config = dict(
    encoder_arch='vit',
    model='masked spectrogram model',
    dataset='short pieces for a synthesised band: melody, chords, bass and drums',
    train_examples=26041,
    n_mels=64,
    hop_length=160,
    input='log_mel',
    win_length=512,
    method='mae',
    mask_ratio=0.5,
    loss='mse',
    encoder_norm='layernorm',
    encoder_norm_position='pre',
    encoder_activation='gelu_tanh',
    encoder_mlp_ratio=4,
    encoder_head_dim=64,
    encoder_fused_qkv=True,
    encoder_bias='qkv',
    encoder_qk_norm=False,
    encoder_parallel_block=False,
    encoder_inner_norm=False,
    encoder_patch_size=[64, 2],
    encoder_layers=10,
    encoder_width=192,
    encoder_positions='sincos',
    decoder_width=256,
    norm_pix_loss=False,
    decoder_layers=2,
    init='lecun_normal',
    residual_init='zero_last',
    optimizer='muon',
    muon_scale='match_rms_adamw',
    lr=0.0017,
    momentum=0.95,
    nesterov=True,
    orthogonalizer='polar_express',
    adamw_lr_other_params=0.00073,
    cautious_weight_decay=True,
    steps=7600,
    batch_size=512,
    epochs=149.4,
    lr_schedule='step',
    warmup_steps=380,
    weight_decay=0.3,
    adamw_weight_decay_other_params=0,
)
Rows from block 4 of the encoder of a small masked spectrogram model, named by matrix and row number. Rows with one number belong to one neuron. Each number is 128 + 24 x the weight over its row's rms, rounded and kept within 0 to 255. All counts start at 0. Numbers have three digits each. After the name is the row's rms in percent of the matrix's.
After each neuron's rows are labels from the 100 clips, of 14848, where the neuron reaches its highest value: "peak on" is the class under the peak. Only what is clearly more common there than usual is listed. The data: short pieces for a synthesised band: melody, chords, bass and drums. In brackets: how many of the 100, against the usual share in percent.
# fc1: MLP up (encoder.blocks.4.mlp.fc1.weight, 768x192), inputs 0-95
# fc2: MLP down (encoder.blocks.4.mlp.fc2.weight, 192x768, transposed), outputs 0-95

fc1.534 084:122160145127111124142154084151135158128096199158153119141117099096089114172124136166150120109127113160151154130139158118118122137122127108077097104129119127136133142139139106143090089139113125092110159124148131127107093121116161127130136081170161138138127102123135103168098125123080099127
fc2.534 066:100108110188099111113131132113142136175149125110128147134160144143162133099127137110137104087118094103111130138155116142108082140157090132181059116112124098127132122138118157154143156171133147114135121159132135091165153153136135154117091130100119097093116161133130117098144143096159129100
peak on: no chord (61 vs 21.8)

fc1.681 070:134092139110148174121094124133116111128178125124161125134157167137134171145135170116120104136108127096144146109120129107135128121114137124111139100125135126132108082155162139117142094156116109114149075119147113125119144124109171152111100146178153122105115113132120102105162150128129142110
fc2.681 070:143145132169132119153154099149080152123110085162104125121096123124113155109129156112131155099124146169118085122133131122098125127118096158116102171081113160134153120141104097152148136110115149160128143122118160122102088124120096108159101115097136085130141156130149139096113133120098102102
peak on: no chord (68 vs 21.8)

fc1.535 068:130118092178106180155142098134113125098138133105141143136120143111117120137088108112125135142155150094116158130101112129088143124135130149131140109133142133155130158176124117149161142166118072144158102081131118081136178156097123145070130135126135100135133103123117093133133119117126124105
fc2.535 066:092153148125131095144123127163120138136118147146139113138112131147117115087116143102102141091120117162097143112177081125152106157144097129141118150119104139080143188090093146135082143146137124162143134106105150127130125092201165113145106103133142120122127137120094183119134111164150117135
peak on: no chord (48 vs 21.8)

fc1.150 086:140131112096154137167090104149168098082121090127167173111068155113104161126171089145137104134091108127130145108128135125118134098100126116133134179133174104128124101149128138115104160099121123145108146129140113145109132115151093095132132143134123083110109170119104163180086108096136112162
fc2.150 088:127116155127088133142144114099097120144136132150150112142204126127156141116079170148141117127155159106121098146149073103069102079085130154135081108148160120110154126126110099149160107122124140085155101133101135119120150146176130109131144136129157110150123142140081120130112121113149115130
peak on: no chord (53 vs 21.8)

fc1.381 196:136147077109119152119113187144151151119150137127119111118134146078127108106126113104133143141162117190125091110121103114151177107087160071131143127115104113155140086142128151138091099141129141162106085107217128096116150096128130135109089131113133093143122144127097117106130104118107138105
fc2.381 223:131089144148095097179131119139130098113149119117128137168132122136152125136080127146116135159161130102148134104145080114142127111097122114129138140154202119124132089109159172178105123127103149124147099088127137100165140133118143146110137145111153126141098133115145146179106128104127154126
peak on: no chord (48 vs 21.8)

fc1.264 070:090178175124085116103172139135168130154087087135091154120132101112173172116113135161090112115140199132134135143117134126110149175123172158142092077102114133136125136160138123144137074143140143137131124131143120091119122119134135149155107152136101125087141175115080127144117150120123138127
fc2.264 076:085107098139135135166153115118075135095155094166127184108158126121114199131090110111109151121131141131167079128138127065142148156151146103110113131122141140132116119087097149098131118095152130155146141112142144071126156158111154078100162143137156109123139068139128106125123129121158132167
peak on: no chord (55 vs 21.8)

fc1.630 152:089131131146122144125125135142135111126138134116064112112082124135119126129105125132105130160163127157137142159149151130135152137087059128101123121143123149114105096123120135119140151141165166110124169119088132148105128145139079154149156107087121148157094146150075136109144159166149101083
fc2.630 180:146145160125079173130111098126151085103130136110077144195129126120131100096153092118112136166113162098144149128137144124098157115100116144112160115089143130147128132151130165131182172104101099133114101172150140140116142119083168112138085137097135128103085106134101130115179099116110113110
peak on: no chord (47 vs 21.8)

fc1.675 091:146089174130164105178144076136136137142129119169113143094105121154075064113111152100163117146060127134112141139121159137128133132144123123131141174142149098123132080147118128094115165115144089144145134133185151136130138087092119102132142121098107137130136118132122136125156154121100122132
fc2.675 082:108154113139086142122164127124131152114118134023152176135137084128167148148156128113118078136094132072114143103135114117127146139105144116158095119124123109111177179133087110126127118149128117139116142130109134163110125173134152146161124145139174131137094056146138165145142112159189121122
peak on: no chord (62 vs 21.8)

fc1.140 085:113104142135158078160159118170135180141135189173111155163117106116079104124120151113136146134132124069128119121085152121128148123131136114130178141122099146122142138120150131104147106114164123113131124129100148085098115138143147160168102144132146134098124141124149155128082135144132138130
fc2.140 080:110115138117165137124120150131110115114155156154133142131153134119109106139159158139131113109185106158158148126078171113147085149123128153162119107115095097107137114140132086132124101126127123092181113120104163112114142093140075163115144112103111102139150091138117171092123180135105141142
peak on: F minor chord (25 vs 3.3)

fc1.632 078:096087125134146155121169134182124121161137123095151113118109122153091092098077161088114140140126119157128141164122112117115128104148154159147086089109131145102147113155147100114081098143093143106132140101135109154097130118173128095132115147139145135116127131138101121120160139148088126154
fc2.632 063:146142160104113105085120145092146153105126103138143156126090144103159143157121086204128117209175106117130114089169140183132109134096106122128150139135133122129123159144101120147152173098173123163141133114126133088162141110117162134128126111130095154124148075148118148147119118119136145138
peak on: no chord (63 vs 21.8)

fc1.277 174:154158144113122127081153115149146117164112148128125173126112090088131110110110141111083076134136130101149154155127112154134118115176155138112091115117106133164117101111108130112157142128150087161149093128136128171113120110108147184121099127104152149111133137143119120145133127152083141081
fc2.277 178:188162116093098077136138105121143107118142121107129134126131119127132128139122154132137121160107151101142157133185159087118125150150153127121069147127121152133151165147149159115134145129157120145130102050151103093139130133133104157072162141133130113142118098140128120157134129132099105083
peak on: no chord (50 vs 21.8)

fc1.137 104:148116125110076092089147117138125110124166134133117151158110152127125121100132102115147181095141147125064111126145125124137156140142158165088127144138132126107108129166163136136154140134137140123161110099084081110127178073136160086130116108125145158122123098129127096116131148118115151114
fc2.137 087:082138135110148186151144132111192160099157170110145091104135109095125153135149097126150149093150142143132145094096091148140110159089152147130121120143113133119145157149143118108114105120125140162122149117137116117078132108129138120133175125126170148148112163125102154106115139127128072145
peak on: F minor chord (26 vs 3.3)

fc1.187 106:147120142072149137158096149128137108101125105126142172121111167136144121201120090116158123120149155118117124129137110166143139146099081133151114155138098134124127114118081154114058137140132151159161140157098097129132094142128105118129128103121139117140096129109134082126148136098198092107
fc2.187 109:155107118130158120144109092153127095113101165105134127124126109089111123125121120109163146130086126158150151149092140097159130139115139096063145144139124115165163082118151141150063151172118110105137114129175115131103126125140108159140135143091109168106140134148138156115123087151135143110
peak on: F# minor chord (29 vs 3.3)

fc1.421 119:162151121146153154146075125123101151109100182123156090132114128175103133113128115137125130134122111146139133129134146144114158130093132125112160140143120103103113124153139120124122146115121110132101124122118131128131126131130098116154160121122134146167138148103139107133123151119119105181
fc2.421 111:085114120138120163125134090141125110082145121059145137124135106112156131156109169127123161175123183120120124093162126096164142142121142122087118171131127151160150154090105158116147135112185139141110133148135134077137109183109178115088130131138131149153117064122114110128130077139146143138
peak on: no chord (55 vs 21.8)

fc1.240 085:092103123120138114081130127107110120109182147138169146134082104117112099127141151087136114090101112125139141104101122106134200087122127167130129151129127121152079143104142124121154132109126100149132146145139146130107145151123137134125150102112164098098131073147149139137129147109082166118
fc2.240 077:146130165138081148133120143121125149160116103096161092147158120120150146135086123151114121117075105100095107151148161143094107139116125140160073141125123141123162174161138098142126092148136112154078126106141112108155119103136130115153153120142096089129164142142106088108157184147168082130
peak on: no chord (45 vs 21.8)

fc1.765 174:097132098119145137098117144147153132092123149130105110135162128128057103103126114122154158155160123183107113149112126140155140122099174122162106113130102119128142111128133133124124134135127128105134083136149131176107088123142128134094112087116122140094139162111073136077134124135142151127
fc2.765 193:120154160165147094170145104155149108122105108128108132142144132141155119170086115167169146111079143104132131128155126101082115067128136115165138087102211139148129141130160148123121134123170108058129114123121149119134158128143119145124130160136186168108126125090114108144146115108154104153
peak on: no chord (48 vs 21.8)

fc1.595 094:162144107163095091147070125115098136124121115171125133099140146161144117147098096106101155123146129069109146146172098126118094157128129118143132146163150143124099132126134164161154131122181154146151096137128143108134123132171116152198126129110134111115121131180161129134129158137136128107
fc2.595 076:137126112087194147109173117155169155126139111094138132143112154126129132106155146126148134120133169145122125149131148127140177095147118117099143147101097124164143130090111100059137112102140134113115148118109111129135138097094169107079123153128132151151113116088151134118114111147144124116
peak on: no chord (45 vs 21.8)

fc1.442 093:100145087123134140118165105135160118104121137115115122128146071114093139114120124138155112119118147140123111120119097106128127131137194163111118049143135128152149117144172103121145109146117168109082147114168107122091137130117109137093176090161145144122133110120134149119156141155121092112
fc2.442 082:179145134089161103129094144119122145162107124140130095148115124189110106133128135102070111118128096121095133157152138180132151103170089112145125170142114133097153133131115144110096169094088117171105114115135111153142120138135122140117122084120123144102103150135107141099141117137105137088
peak on: no chord (60 vs 21.8)

fc1.310 141:096140112110122128168150139135112167121116083143140144123124119156065098153104121116122125094174064138145174129132098117154136117169116152151136132153127115183093105134089117148158085127168135126121111081136116167150148155155122108120131115137099135074124119107110112145112168077153140099
fc2.310 142:110099079106167107097136154123103120110151150218134080118126155133154127222130127181099149136107115156171141164127136133116111101126109125109158127135143117140090114111162116137158111079138070128121115131126121100113109132136167147126109139172134109160126076138159106124149137156125099122
peak on: no chord (56 vs 21.8)

fc1.566 079:104089158130116104059141114088112096119153105093155168086141137137109133131102117100167122104132145118152158120104114111164162131085134105097080151118099128113173127152144117139119096140094149076155123147118163143133099137142130106116109111098150117143134112135173115127132143117140129082
fc2.566 086:055098112137150153092118105151109122105122119127080161163151127163091131083112136125133158132142135151120119123139141139126132154147134159132139191116099165089184126130115099120110108105139134131141061072153155106110136118193118094118120104114097135137142150116140099109120107094136102135
peak on: no chord (49 vs 21.8)

fc1.564 079:150117066138142057090112087104159222096140117114148133075150147139099109100124131164151135159129138166107139120086133126122142112132104115115147138122160139104087134152127109127194134095174131146101175152119105100164127154140126132136097111148128133124127112118132145106106155104105126102
fc2.564 081:136153175143134121154144098113158080106127189115183106123180127149103101100105137136135125131142125078129146122125161133132143143151132170114149144107131099099144134131114104148093109131110152139114145110131151115165140078144143149085136123142184152101122142120109133160166113130168122126
peak on: no chord (45 vs 21.8)

fc1.596 083:135126083143090166108157120104113117102189074135156144139125165123090072091105119116142094111134087141122117132127160134128097136168129117146209143120121159142132095167097146163112129123107135118136093146135135123141132163132112166055113119112122105100139133121122145092148128117138157141
fc2.596 075:114118135149121118133115142091150140104124165156145114101113110116136142130157094144139164146110072169149116141096099090169129174104129112114104172131099144112154199080093082106117112143120152144125134133150159161115078120131147170160126133110119144134112141106130110179097160109126099141
peak on: no chord (53 vs 21.8)

fc1.18 071:120143165118113115106136146169120109115122168064134160134115155101118089125109103092137127129141116122131126168172139141149128089121145132122106131105119121157131155127094135125165127093094144123099078124123180151113098141098131112109166125167090091131120127124157146129192162148182165113
fc2.18 068:130129105135129108146121108138134126163091121136086149102114140123105119139206090136127111134126103118151148139085163156134111172053101127133103105123177084188133152131113126114118120119123090114195148144136081126134110105119141136140129128126123163118134153116100107130135132126124103129
peak on: B minor chord (32 vs 3.2)